config.yaml
model: "image classifier"
dataset: "dead-leaves pictures: piles of overlapping shapes"
train_examples: 145000
image_size: 48
crop_scale_min: 0.8
horizontal_flip: true
targets: ["shape"]
num_classes: 20
arch: "convnext_v2"
isotropic: false
norm: "layernorm"
hidden_act: "gelu"
mlp_ratio: 4
inner_norm: false
moe: "top_k"
num_experts: 16
moe_every: 2
expert_mlp_ratio: 0.25
experts_per_token: 2
shared_expert: true
patch_size: [2, 2]
depths: [2, 2, 5, 2]
widths: [64, 128, 256, 512]
kernel_size: 7
label_smoothing: 0.2
loss: "cross_entropy"
residual_init: "scaled_by_depth"
optimizer: "nadamw"
learning_rate: 0.0014
beta1: 0.85
beta2: 0.98
eps: 1e-08
max_steps: 14900
batch_size: 256
epochs: 26.3
lr_schedule: "cosine"
final_lr_fraction: 0
warmup_steps: 440
weight_decay: 0.1
Rows from block 3 of a small image classifier, named by matrix and row number. Rows with one number within an expert belong to one neuron, the router's apart. Each number is 128 + 32 x the weight over its row's rms, rounded and kept within 0 to 255. All counts start at 0. Numbers have three digits each. After the name is the row's rms in percent of the matrix's.
Before each expert's rows are labels from the 100 images, of 14848, where the router gives the expert most weight on average: "responds to" is what is common among them. Only what is clearly more common there than usual is listed. The data: dead-leaves pictures: piles of overlapping shapes. In brackets: how many of the 100.
# router: router (model.blocks.3.mlp.router.weight, 16x128), inputs 0-127
# up: expert up (model.blocks.3.mlp.up, 16x32x128), inputs 0-127
# down: expert down (model.blocks.3.mlp.down, 16x128x32, transposed), outputs 0-127

# expert 12
responds to: aligned (86); large pieces (80); bar (26)
router.12 097:026135156125058165129139148074136137122143144121136099124136117131108134105179146171159129139110085103162139175144166152091193135142133145128083168144114074145144125118115112099161088158093197151133141171106129096153151168137101186138177051098083149105149131110122072029126145111172131066127084139131112098100094160162115110115104117092116096140104164153112143124075157151164118078077
up.0 078:078120090068113155119111151141116153141165097179086090132122120178078125096136126149107094155073170176104144182116151166132139155159158099175094148166076092070161121125129118112130096186123133082122129152078135147178140172123091160131116043121120097154108169132134088122099184165171107154094134130113104128136110166198100122159085133126069183119059071147115154155101094120160077120133
down.0 068:094063056133154121102160101163116145150139110106132136132100164125172091084106147107140071151089124125093046127150134100088139053121123144100104155155162123159089131149165190139178130112107124150124131150106126136108131126120118100113098092126092172178105153180162117159162145140132097106087122143123088188208114099122090096028094158114078093121084156190146136116122172078148095090125
up.1 094:117164143191128119136161111183151134147172118148105121102120115141133086114128146128132151153121081159138109149164079147059186124040072163102106136112162101139153143129152075096170107076128114211147086184138135115171152161089152097149139174061129139155138097121141143129113104158090106091157123069141086121157109097111158095089152113128199074155125174152095153106087133189086084142110
down.1 086:146175128149106097155173132124157163134155171114155090155182101129166102161143131140120145145103139118110120157139093149191105112097130103159119089112163120092188122171143113120124148192154123090096139109068081140154184072159129121130109161115156074072153133091097158157118092126130080021166113107091107160121164093105145075151095066150170159095098097150168127121094108188083188117152
up.2 100:138060138127113093175050117161136133073122178145136138189077186160078111157127162113118100127133079070162089094107108118081142096150062173112180112101158097111112148103151172056149111096168141153094155103119090120118142132143110108149138171114149135123176113093146145104146106162097137093166081130141171188134139171131108118129114192085136157096182145135113196127106184173112137132096
down.2 106:194166215124104128137097131114161109132155168155100138139184134097077119174138082187101167148114177161087145119098076149136128153135071171146119122118119155037172152126116181094131141139121076055129088109137122175123170134155152151158121159133162103127166130121117166138093136131121126096199077079112155098127181116121198135154112112136206151138131105128092117082127103149081148131130
up.3 114:088049093135137146114186089118216169155173183136122124156076164191142087078112156138156178148104125107122155150082104132102117181093127158144079125127192121085157102126142125086113148139156115115170164137059159153165117152115099131118100128114154125155135183150139041134155080140118095137123094112113032120119131113155119064146103170129111139147108118109103159150127120180114124121171
down.3 110:154134122158129049110173155138081137180124138081163164135169088108124072093123168162107073142093125148152140114173179091101128161153131169159060131160114125099109086179185128166090125148116140143178111167088119138137141124160125146090151137177157148159094095145141161172144129183094133076092171117091092148175114094072114118116181080109085092134094097147071110118128144140119097053159
up.4 101:143092136102130117145138142112123083102094118139146148051153131136193126093142146101113127074131141124116184151101106072140177167131050125056132125145120102103175135119130056166148133128123125145117097172163163124175128119114165160114156152090171082165106061120157095157138128103116114089139086068144132057112114092100129121105158135208181096162098199100127104168111149147199094129127
down.4 122:110170120084103135136130122156154154095099144144134066125076139136137099133151113127183178078185099114164129167118101179149078149092122080162165079077140083146192132142121053119123122153177167152137135115123109115145116139103181104131107155093122083053092155061111144086169182115161084104173173159117080135076151142132160118170123082121164126188129149146167110147118094189114113130143
up.5 121:141094099097102148092135128131124033131044081051119148045171141053137143197202071110118164129152169144124151122106141135128164148102142144095151140191094106132106162120070152187133139146061147103107139133154126112096134153105121153164151091106127088098165141162121082155131178087187119086124104147128148131129123140115153110088184137133081133097156101134113122133124171125138112152151
down.5 103:113127075100160176095075118096151114139091056137060089123058169137074129113161136114141167115173086081116145103116120155117134116132137087114153132083146107128089176077112115136168086084122115176123127132163126071112123172101118175136142089129071080133113103128141114095125148101151143177120148151154147147058109172176155160112152170115159068151184214105180174136122134122126121152088
up.6 096:144098184109118149149175137122131074131067125131162143036148071128160115138160151124120124108171125144098166171135126105128207136159049138090139136157070116119121103134119039132159161167139110121124094142168127165128149137132169136102162151121150099154079052140174120162129131116144127080122130062158148068106099122048111113123155160156180087128089173102072127119113123144133138170145
down.6 099:102161124097140124085117152132145122091079128103128090137070133119133084111169154159166169070163094088174120128142098148131079148067107099129169116100218062173192158164155060125153143145156117180158114139112110103145084128099137115166095148104083113085188142080119145127176172127089079109129152170096097129109152145134116081140155122098156128198102163153185076145097123147108130145146
up.7 102:113128152123136145112162126124138128162110120108146125151149129155109100142112168136149131171145168182110159182148100175151139099120121117170097138160103125085171100116135082087146142165147118105184104076069100189190136161131103141094156111102109119112057160144178129116050149167165061090123061120090066153072125166165136136150161180101098142038098101130087170162122111173124138152151
down.7 085:127145079184142112157102166181110098143118088102133100132116170178148104136141157087190089088178097081137076131187108033120120132105150071112120175092153089127113136140141151161114158130096119169130176158160111105162122120111161080082132093127087152122110088163173123122189163107122096166103154155108096163183096153162129094103129096129083117172123182113179144144100168139182104082154
up.8 089:074129194083159127130176150159136163120179126147096106156112155190059070096077129143146094186105129168148118197168132160141140131165154103157098130162127143103190144125160114101129130183166114083159141110055135164162121181101128127101133084086107144125113159134179146115091154183157096099090116105096071168116115159183094094136132126114116125125077073105068146143126131178116101119137
down.8 072:123166128130117105134116148159115123128099133119132124147104136137209111137120122128122085110139126125122081098170118026132134126125155139109121169167167105137091103150139177174104125158103101146168180148094101125122145062151140087069109093147126154087099145204162171145176179151151113098075088177095040149164131136129105103108132121135116146143102140150135155070137174105198152022143
up.9 118:118095097081122131082125116121115050135060101075103151040175153066128144207197076093096137123154178154137168167108148101135161160126138121142173148185075120127104160130113135183133139179077126124131161115168119133116144145098101147161149091110164094097130112156113067135119175085180105103131114123142126151136112153148147110106158110107041151083142079156087103132132150115137127155144
down.9 107:134106080112155165064049104123108098128090083127065126094048164125091131102125164110202158110164100075125130113126159125080157120126139111122141146120135100153106151072099102192151089113119123215117116142186132087107122135108136162131140097118089108130102141133142091152121166137149132167111179136169124181078113139170121173090144180119114052169155200144150141158122128106118097175115
up.10 101:129121196138134093138220105147156131108132142164126146087129108125112062121140134136121112141154051135104103175162140161080182128110032115102125137145115154163151099161167056112152153120184125184139070146129112146117140161111173087139156143081117109149146069148144175131135123155122119086127131064160103119115115083067152127089147153126195082131122153117058162110124150181084127142127
down.10 094:115175129116119142117121123151192120079144174131109096170103116118129077151106089165160148107093153141123155123138082172145083128110108116208167081133195094094193123142088135081099121209128118117150108119114109154154165078103159115133084166117148092086155166090087182168153148112134096065151132153121094117107180136092139102202124069113179183147090120168148110157124118166091113110145
up.11 105:103159197132153115132139149153138176146135122138096123143124128188045083147111161137138144152112159184160161158164125191148122095141106106166092120131116133080175141126191070114167116160169130126131128076087077180119107170155117132108128107116123116106104149121168141097026139164137070104098104098119051150097161136135102083128138164100141121071102078121065145155117117169065123106142
down.11 080:127131126137164107164086168162138100130068118084104099190102163155169104124128107110172155120161119151099104100125116064156108098158156117096108179126187106073117088085122159170107145146080136150140168171123058103111151114127187090056123082131141167099119096179150080147165171096118073065091110150088090169160137140143165076114155093159120138124131126117153154132141164141177112058148

# expert 2
responds to: small pieces (94); ring (75)
router.2 091:134198118142152100146114112112105170169114085103169092169167107101179156200133091149114095086140174138181090090133117131121066119136134087157199121081059091168149126137125134169125123129175108100088138112134144157054138094150091141131121114159139143169123138132087183096128079135133108192161133153156164136056128095121184169114124151124125090106077079071140101080113141102166115117152
up.0 100:078126176179105108132169119119122163120174138104089147187201192159109157133173114162101173090114159111112092114122165155138109143120153141158146159136105088038121097127163121156188090196054110161095188108110138161098161154163119085148186113116070139135136138121123153130116164113127170101112137162083108128179108114124103103162157107154117040090125096081135134132110153120117079150134
down.0 111:140178148076092147104112139106169093119146175137141116154178114182121119159124147186108184094144194133144158152093112169118083158117073116171137080106129166075137102127114125069094141210166142084162101102110109144158112132123154198164125156129103095076100138093114133095104133114182114103201149142150129116099161138112178105161120111120181134152103147127107149086125102183025131136133
up.1 099:131149104057166066104079165116098101133102132101088133101171108106121103169179122086130095074149150165205107138178202083109145116121132109114166106163138073145147204065113136139132140081129142153153122154143125092141136130135125104135150085108149101120079186116176155082097130056138111049147194138147155135122151106116105111088128078128087128112124108110151078134131174110129104182099
down.1 103:080109132185147160104100167181141123138108125151151148163189080112165117119095143176134111114085173193074131077119121114101159115147170150105162152170168136131117106100145165137109077102100089061167147175074125148146166067071146103101149066148137166112100153132120125171176137155101137160132089131091097160175080140099097085148173124116128132115092117137169065138167164095146138114196
up.2 099:119146083052165049109094136096109126141094137084096152103154117110106105161184088068124127072160159174189095141187196063097162127131132085135149130191147073157155157078136151144145136095128131141147152125149112100161143134130135085142129104081168097133104185134142151088102148063167124067164180145135136117127146115155100114103151087095115144120122112149162060103144154095113097172122
down.2 105:103107130158162144091104165182141107104150110172137145158237080112144083175112137149163107133108178186096094093141151087102136116158150132109177107192127083140082099123120153135091086141090082133159135150140138158152165079110115110086129063178127128134094165149134102170147179156061149156089089146086098126146090108081136075151165101124160152171092159155164094138137167121126125078134
up.3 093:156138119065119148175076101107141111130132129099203141104068138112123107129119119115151145086124126124087088141077110139131164120198126093149153142165155220191132130109185110129126180126145095038125105116082099111105079120092151106143087128095144141110196062150148145123073183207123131127121104149120180098111169150119158138126122165110132202145106144175151134077120129139113148113144
down.3 087:131192133144096062141168143138109158143082138078132157150203125091109088157188142142121095147143106143135073147199124123134158100135160143167125109109150112175143149199127123156082080118125121143142196155083111122137199121095180070125079193106127149127134079123109115100124099141111104098143203124102125081173084118124135161120160082124143132166110153157132101160161142123168085054152
up.4 085:173149109139157225105105144162150145174114123174152164103093153086151106128105186143134049135164153109096117134065091136202105110176127146129172161158152127160172135146083085069081160081152104096093100143085132161101073143123078094128110101148161154146104107117111134152115105147129105143140074105110134146091025185144114129118123195129101126138114118118085169136153161138111130124112
down.4 076:143104182075060097122145131145102145148164171112186147129229112042127096115137157138108104113120152126149145091184158118138116086150187165125107085087161089168152123184116136141145129077143153131150137136057146097136180125125141150141103169106166123083120130090168125121137120140113114128105114085180156100113126085068105118136117080158106180127100058141098050143180142139119104093120
up.5 099:153132111118131173114144113141174139129132102134179105138120119086151134121095142159153113182128135083103111093072019183154108102124127136134135108099104178152142092163089162112118128066209120049135113130084109179089129114132088154159121148201094171164139124115089104127151080194119129193132048102095125159126120130108178141136146135096176143120119084133100184134134080152133155103119
down.5 093:182121163109089057148172109082086127152141143113136119137199168074083131107172130123134115138163096113103076139139147149140082128131141108149102189107109139163104121126122079200136139089159167137108160090146128075112222140126171095113114147094150130171093064110161104095106103124137170087136186076166191109113117093128104110171134087146144161071116110106153142134095146160182091117090
up.6 100:134129034055208104094128167107082139136075110141077128089087116079127149130167218122149109120194197121171126162158150091170122119094082166141151107140147084117138159079087122097122159121177126126129106112183147109125113124152088085182195107114132123154061154152077131122115131114130138088138124128124119118143126200139087124093128147103105104148101121158140136175141138126161131155088
down.6 090:119090149113131085117130145101150122162113144085138160140240092100152124112139153145085116165120138118169123134082155172121107114147165147138161140181186085205111122107124146143116073111129110135156106106094127153126236065124163130104154085130120130088135131154098068150146116127090143179122153120107130149129105072086022078076154119155148119115118168107153075152146140102153151154114
up.7 094:078137133144087181152174154168113154132133090170142108167119165126161146148119155152111062165128157146128199112107120177164085124110119120132121111119095109141148158218081130142109098058160160088129147180098131154104111123122084181148129148142131178184122182141062065117122069129142108188109094100205086117107126098181119148139091148129082107115128085169111145157113167119137127076119
down.7 098:167130123105137132150138084083131109135123118133156174127170146123115164060126114111111153163144131105086125171121175128131179073165163131072119138137090142169069177101165132155173160054130132129124144109112141101101155102197071181120159096069118110164121113160148087127092089122117123171100112109195173114142180059167126077094152171124177171068128116161114119108131108073102130105071
up.8 109:143149110148111115127136172157132139142151144158142140141175126175089065096142116189080089164089127116130096124125168136120100134143137143096103184109008091073152171120173136138114170172137122138121133077138096199101149183077115127148142086069102149108195153113122123160067193158078105149086104141116101117167080119121136094158143149135106162110093121083132116086104149153181111098141
down.8 133:153185162131115162105105172142146112097117157140116093179085097103131097128112115187149141044156156189101190126115107149084071162108103147171132078139123179070169083123115160087098147146166112087159068127070131158150076148088164167129120136121172102105130136115111157125140184132126116087128155119135119097099151171086174091169157081106156142156119165147093143069131101161056111133144
up.9 108:071102135145077110181105093082106159151180138113130101178178156215125143118176114143107161078113098129130128079119209124150119164148157137161164136113129123079152165128168123138133118190078096105064140118168142168104140173162128191118197098145099138123175126129115123111111136111091170129096155151098140108126070130117086104173156092141139055096119124093132123061119184125147090129107
down.9 103:111160128118099188094120114148153089091109178172146077147172103146104117143120086189133161078136178168134167155123113204148119174119039142165191092125144130096140150120083159084067089136148106083117089145089109152162076144118118184145131120125134075088152154098102162088147182095083125138131119162157117108154158130128152088131098123104169168151116136152137097107154127173036142139118
up.10 109:173131144032118138177115094130113131128102110103171181099101094108119085155133101123136095052153156146134086115085146133152172145176128104144178141191182193204157123083140116102145184116145151097117141093102115106140062101108120091114074117097138092127192110122148139092089183155099128101125142138044180092126162164122136131132122179132156166119121131153139085104138119089116141095100
down.10 087:120128077138148123146176175148105143109130159083143135155181124124121115136173154088124067113118108121157106137206131106164134144109162113130136144141139089158142103180108126167070139093127128146089176166082126122180166158131157097098093144135157160116113109101136160112130164154113139111139181162158133039185086103070150088185177097101019161155137110114122084175157131125160121060121
up.11 091:119155105160115183136115140119158130134134102145138107161136151097131148133086151152142137210127118110110143125105030208142109119157132134135096111095082143148104105227097148112101101080208149076150152140122130171084125074141079146140121124178118173177111146140055099142136072180135132172148056119145106169124113143144168153149126160126132091102115087156101186132108107143096158091104
down.11 093:131142135159128113201137116051101137131141130150079134096208137092115171086137119092113146156175117084156072138148156150155164084154174118104082163137079121148162147146121107190121143125146133180119153084154126134080213131128129110125116095033119145098145089089185101096101070103173149142083132077150165148115103088153088121145115151152135148103161124104120172100165132109195135116122

# expert 11
responds to: aligned (94); ellipse (45); semicircle (26)
router.11 096:188133032137155113173095067158102133125129143142127181156115104153095068146089141122126101108140117095101103090107177108103092172120105056142163127121124131114078141122165157171139161090170087132077104143131077123155108160149149113099089163106190136224167080127175140180070134194137143143068136140154154104100142120130110149096119137127104193152085126152126093101140137110144141145144
up.0 098:139095142136148139110110085094116109114119142131139176146121161084170123120134213128116134084100186099122119174103166124170102112144078191022147136117120141093111131147064084137135189090141173144140167102145151051043082036129141113105126147121097094131155086105129122175122064080133136096157134159162107121105101189095135121141135173123091136118119094125139126100134154106110133148145
down.0 116:155098149118140139115135136077112098153156130130135149110131101107105142120105152137053117168069179142145135114125135190129173149147122154087098132138118192137109113102145126126148113107138100079111087120074169176116197144192061194165198151155133097137183168133147133180081104173140133161145101107143143105118136059086071146094095208147128137079128070152084142092125094107093147154135
up.1 115:175068090081153103160121128176150081054107154126122152083123169145155165146108123144077096174140121155148113148151121149132139234133152092090142117197167098093128138126136134130171217085178118161138092107096105161184121181105147099153146100104182112107094108129147114130134121082161168097104117105148127114142127086119106070159079116175068155109124136118102158150171081136115149164128
down.1 105:117102113153118109182130152173142130145116084126107092129162178120209100122147113106175114127153108128133061137158136026124129092116157105115125176120130117131087093131170154169103121105106133134158212157143070090149140130109171048080095083141107178095114086187171111142184164139127105105081078160081118126131119159148153090126138099164120112143090149124175121122113172124193125078130
up.2 107:101119143070162111181134136109132208074165098077090127168118103149072096153107145139187127062102176129153168076050145143121099145159107092174198170138098170100168150104178145118143070157145099117100145154142167148103136136132152150118146115149116149144135154122128133122122161166096122132108136105106153068075152171206130137164153128132167097126136090092144089127114116092144095050097
down.2 108:119173159114093175098133133110148127111112156150163136161154102142065097111142140127124140095152139130145210142138129204111117166114087121164149099101176087094195107156110141087128131171187120092115090118058199152153115143116129174204101156118141097088166114101110161128100159112128142084173177123169094094134130124064148121162152103104154164132084111137106092122134100130034129160182
up.3 092:115107104096151114199163134135124202074139107092102118169096093137105104140110109087128115061094096160101121048129130115116161133093051074154106147113125113131151154117163151138194108104159095059119128142117113102167125145118161134114068135169153146165157180141127131154089148123132129094109119135099109084099128101194131133172200105165207127170113117107209140134141159111173140127170
down.3 080:112161190163102186138124101184158082116117093115144080143122144114108127151161097161157169081155145160150097196139096154152084135092122104158151124099130104083164124174074152117118140147089133134108138144133117151140112171134162139183047111141132137062133107098103153082144183067101133127122129153160111091123179163127206101179156076112170165156105150095161049128128128140056149115134
up.4 097:126155152145160139165106118121149140124206155154153147180102146176193120096182195129103142114111213129091109202108141141195114128162071179058150126092077104163113176142085076132124164098137171156170118091098115111104071056107116095128132111118105097153157096097117133154114073097100131087127132138137086107129093163129122103141109127129120103125092070133126177093083153153118126137103
down.4 125:179107146121148152097095141069165073137122109169106120119092149118083157124097091149099146146123180156073164104103153131075163153153106141102101154132114164081111126078160104130175121103118058095161086111147128130080159158165077205152148112108125104116101141151155112126065110145176158168157099099172145136071155096131119165123122184157163114104157148092080184075100121090069149187108
up.5 095:128122094104120130193142120173130182087125145100129155144103124117092089136094125090128117071157082108115152014122139119058098140118083067147124131103147151128135148098176125139177135102127113086134088137130086092196130154118177126127074180125182138179142151195146139152133170176148102083130102124085099119099155080150153134150143092156202144217111124117157109124137160116160141139139
down.5 078:103181138115025168134136109150178134142142164120158115173165122139136095170139142113152145091119121150145106146148099137109099126112087078163159099125193092101148101138087149096127145132147102093137172141089140157157141129084140097165082203108090081066129138119100115143174206094086090107141132150135103092154197172110189110164099090107164156165084137140142055121112146121095090093130
up.6 095:109116144069142127150164143143134221110111103092131115195073122129051109139113127116192136086135103107133114032115160149099108134108102082164137149104098181143142105123159139088145032147127114100152142191142097094140122143133159103130146133161122101137133215137121146121104210195115125145122116125100112121094121100173168137173178119085204127110134091134163116135111117122131111103137
down.6 088:181145105082086233116138108123102142060194209138150144131192129150128128151131100135116130113092149133163127135129099218161085167131085102137167086115098127148112130145062139097133130138156107090122124090103149192126214123115139106156086169093101124115142125115096183127091123085101159112184151130143118064139143092110156114174107120105125179124091130115136116154105078159106145153107
up.7 085:142072111133084094078123125106132176104126142159133145133085166122113181130123085136077115130102101154116134076133094122158120090080088159138121092159151166080158111134106110123126048202089137057093198183166163119095165107123114101112158150112116103073137223139107094153136151075128168142128124127156066130145083114129076106133131147167130099090130173117135111071099188132118097137162
down.7 080:125115063105083236082132081163096124100158138161155146077185143131120162098125170121109090140125136111125105112199152224148117146129137093104143116124115110178147160162115079104158086129124131148080124090118172096140160098178127117111141107140085075203150170123101143175137147121113145189148185157138137112149118102129145198111113133085110116125145118217140110134124094098156119144140
up.8 094:161099073118126088134110146173120124072076141077116162117193105115126151218107127108140107084128129093136145087114168089090106207132138052166187143183136106084140155142183146171156198100128112110102100079102128129119142181155140109129113155110173137137147068160160155140154189136086161103102142126114145136110133077075092142115125154167106121162106120151158076142166136089156147127092
down.8 086:111148128122133153108150142183131112134123120125117104147131109113173089133138157111173119113108146175110121102155121078106115128140131159121164148159174137092103112155150133084080105165137064097167167117042111191144199099113207093102144083132118125103130131118149153155177181120112090105116147155090075090184114128105130085105156114061093181180111117201108117091116161083164135044162
up.9 079:149112112141110154170166156120126170084138150144141119193070159146149204150112125099143095062159081125162137000105108137109136138093121064144093122116222152128155172086137130145124094089121109050098147171140117089164153144164127107107076137137137147129134159130151138141112164119117156152136136111111088146060075062110130116105170102167165160099145098156148118159139154130139144119122
down.9 068:152154075139089203126154071162111121157190111109154142165169151126144120122138142073176106085139123144184057127177158130135083140104134083155161088086137123108107166130075165143091183152125151142140148111120139109135177109101159099175131131076057101119138124131106142078177193136123128136138178132143115089161163146180200147133133111120114166164067131152167052120101126150169132099125
up.10 123:121115112124133130066140094146116108138105121131155133081136141084084082119206111094134117141100161111108122175079167087128141082103104142127173159127063137126128138170181154135109142174154194151123120087159148113073150111118160170149129082080108108106199093082115119188162144160135113191104119130123119173171115145098146114088157140132068124186131229148125143116084132128168080140187
down.10 147:128089141135142131064133123088086108114122144131117156107109093104079118139102168165080088186080171144121131081145131127125189182170094157080071127181084145147131152131129147090140090160118112105130096123123124150112071114182074149132173138186154144182178156152140182155090069174134141153167137125111163062137086113112061164081135193105109106100149071104101159106134120113130166148119
up.11 100:143094098132136088086134111087121118074083130136126154130156174097138172156163121108159117060076116119126123068124113089171143129065052126137151114145177147061147166120114118104119061161119126081098171159155212152076152088143128144094140143098089120097124114089141113187150133089064154125163158128159048157141114114111106095117144143141121108090120167178189099101125151072137109126157
down.11 109:114095090081098176098199094152078149102158137122186140077161085125160114095156143122121074138083133117157110105179117197101137132107144134156125116134125099203159143136172072120146129149164125128111166080082186128134177117176080115145155133136107106119182182107146115162161137159135121153082149171131123110209107088078099127128131139089104159104073067208149119134136104094132125102127

# expert 13
responds to: aligned (97); large pieces (60); bar (36)
router.13 096:117147104120177172159121131113141094065181127116110087151119118192150154127134169121201131115104131125156124114100109203119125140177138058152114121122128098110094157163185082088149084083171177106126164113182162061061109105166105110135129131084112072122126158155123121088131122147192108135167120095140132118128081177068099107156100145117158111122140059118158128148067131160137193098109
up.0 088:163145111082157165104148151095106113092081073121162109117130114191120128155162121094116076093116126173084118117127132178106170083147183150080089105161140120106095166193123130109095106123199136071154116134159142169101148128135116161124148138124100068071116167190053117146135196145206160139146116081077149121165082116078156096120105111108161135098119083116091087159109154120158109119122
down.0 074:180101135132111096191132100136067143184179093101114128143236181104111162099162136101098093129164110109183081148157170102078143101087163119103094118113091101152130157160181098163127186107168128160121127086176148107139208136142112113167093158088125092171084100133163122113129106138158188147090153116120177148122093123161127168112125132181105114116157133119090168109107123117173121172109
up.1 104:219121173124095136117102203099151083114101127111090170128147167094149148127102141170118141106127080095146135110194069109105114117137116218123102146121118109153102127100112125105097109115134102081129106119136175147123168163133078170131146161132131162023100122171114062130179145103121066107143163111203152145170153124116143096142055083148113154113158115123133149121196128135123146137092
down.1 119:176174170142159124142076154116172096123137162160066108143186150153149142140121083130148176119154159142082123122064115126135069144162095131161124110122146126077123107064073120174128108145150124122135090125175071103122131119066169154114126104114147130076039113131112121097126148089190101120159141111136100152050161135163163126179153119163183070176129195110136148110098116147113152164091
up.2 087:137145080058159146092151161082125096066086091142141140114160098160106125137189116071139117103124069162108126126121153154106158101151155136059131113166110117118097158181145121109081141136182139084140137089145162152087149117126141158105140126102135034109124130186090120143171184166196182138169119100081139113163070147083129102146111077110165156114113063110149119160086145110175099138139
down.2 072:173154145118127082198155071122110181196147130074154116134253156132100168095130106126097099138155128124122104142137165114120159136101124130104090121105060134110105153152169119170135131079154137106100116094115182122118182164130114125144122185097106124190093116119109146100102104137165174143095159140158159147176092059143146160084076111151113109096195119116074149083093135140138119163124
up.3 110:081126157142103090165172116134135192141187101147118141122090081105149129117111082197168127143129094133158044134201077116108120149134146101091161143145152134204060132095106159173036124096081147112131119166130162091122111128114142082165117141116110122148147144118059126140116103133161171102163148148141131125167128064152154102125077072122157146171120113111114125151084136072115140162186
down.3 138:075066136154164141091146122160128134147122107165141160126132090090180114117124115122094105201038149164106123079149093103157151112159133161075122161173152123163108128140150152081095073131097111115136167141091134148122148089173102097084147088166144150151177173157149140165145088126099116121084078137115123109171123090080065116095149147117079164084096053162137096117170153081176153088145
up.4 093:118156117144129145096114078119127079162108116142124153123136090127129095107135146124201116185120153096086167196084136137141116148129111128180190115130150195087144129119119183124091107110138116134109140107168131164159079103165104158139118133124137113147112082089162150166147174098069053174134070125081138167056126143127093134078191176108089186109094128092135104127139041138166150177129
down.4 089:057075072093088178138202046195116158128143177124171199101154096166150136111155130127089087126107158127160138064157127184181144166122131136141142099186136113141138144129106096095084105134150184117075181084088150145142126107140102091145165173133143076117114169099090146132126136146141109116117133146145128091151114104115105149134104123108107183088113049172124101124145083155127118110101
up.5 085:131138169155127114156144150160091190200168127155160148122101121128089127090105102143132131159180176160116159120101137141115160130109125124184128139120122137141113117097142126115144106104150112161083033136114095162171111189158097093138208153179113137125120146143105133122086122177064126073093148160117132137038127110144149151087094125100133093053134134179118132128213061117100171170116
down.5 090:113179138163125095126073162123174138101115125122088060115135159136132120105149116099154159095171119125093130160099100073156082151127110143168151140087159143070168091089124129145136124147098162100176149146119044098126063162081185159109105099127131136078091099147144094095115195099169088117154145130127076194085156142162160105185120121118188073184103194109136161132139142148092123139110
up.6 089:103123184151117131134132102159152083255130100151153144099108094123115106104146118171146129147219145100111148116132159119145162111126137161134134109117129176133128105072081108196144127125121052108143030166129130143118086178172137127148199152195097098099135126136126134130101141136131126110092169137162162139054094098096149146102138157099126104107114165141076121114166069131109137143146
down.6 095:117144117167151111129107155161177145131116109108100111129186144149187104121149130119201148102183121135101106122080134089141086147143153133157149153124157106108114071064142152144119110117115112111202166140134101116179142138049188123117131120128133140073051107142124073109171172121136070077094126130098091207111142155116144068150136117156150129208081181179120094155130181158111131117129
up.7 114:137151103161073140119085211094123082125140103150145129138131085150147163116195146100148132156110140104131180117081161066151166119136135144151177120128040140140156179138129153112109125101132140110046120152134164094130153050076099180069097105137127173116163165111173119137172130096162139100110116147115146124060172157079047114101149070146131155151133118144144134088130140133177160141106
down.7 114:143154146105098194159127088118159118123147127161119125153138162137096146145129083124134170100168164143109158165105138154145105147096081119171123109090120175055134181115090141107135134151148156114101077083117122105099064174089148169175129120103131084106138082097125125076128164060152125123167117129195131122063200130149216130167127107132197132130125150152117111092082090157064142169079
up.8 101:114158140134065118132135177111105150117143130126180103151139097090131141154167121097125145142154146133138190124077126091092171111143109142203111139109079129141100147153132127118167113129122144171047094139088132113177166109083149149100086090179120210162103153117140110102115094151164135059114138156162179134037178123175100145130091069131163115181176176144167112125126127158125184162091
down.8 097:117140194135131112125071145107188148130139140167113099152126142142097107147120117157118181100145145154112165160077082100145079156126120105163161125107146141038176085109143116119104139135129122067174094122136079100156111169092174161121108087106130120070066088125141120082133120103157093125176123125132108123099183109139195077163145120131197135169111193120108115102121147171040192154133
up.9 105:159123126092205144151155119123130118072107153111108156124158120081135132193097178110156143143104128185147121085124109160165137117131121088132127092162107117133089120177213106111170142142169140153144170138114153138079099064148116140173164163084107084120159153136111131096181086166183122111145156167128106130212164187096109132172081155112158076170180108118158188147111115130104090074132
down.9 079:137113141167147111121097130112088104176104096129164169147160131101059150114094157127076089164120106171111146106176172078034198095129141140086108163163096152144095128125170129135162102075117102123145069177141174131082122116121080165144175101148154171194149105171174149119125105161135188178090125126141177130132094106139126159104164165132108099113176100081100185090158155108125120132149
up.10 102:168123196126090157163098206146117195122142150158094144128133202092130115122096152187060084116149099114154128098183086136084134097125103151130091145074088135131102147063126110098138090126152130142140074127103107140080175190157115123115123153135116195099103135102068086107140137175128107091135150118145176151146102122113133108140034128130145105083156156164147109117151138160078143113070
down.10 101:162162170139153090159083163102144103123118095151060117136118153109111111129102089113160192095183133122096161154069110071084087105135135147142109143103129141076116107110100155169144122123096141147186087164187065099138104138079165172100122119102165138098065084144157106080113142108159128103153123104117111179056143146162135120161141137161164086195140205058097153107119116151093144135109
up.11 102:136143200123145110140130145106113175111150165102156123141127177066104130146103107119117144127132127143164209115061097150111198104136131134165122126123149122146125101162125132131194108129129144192134101139039132111140179142129138090121100117146128206157107146092134136088086095127129118071122120112183158117063166085192123150135056107121171112133187173122173102169108143139081201153098
down.11 101:103151198196155089100049185140175108117104135150097070165108132116124114111116126160146138072163154151112164128079114107104103166141134105158161159129122131064142114074100120126097121173091097061160110139125059124135083098071164168092117096097136154084086133144156164118123186101125124127161163162113101151090129142112164096191135100110166118169102181134099123099132172143104198151136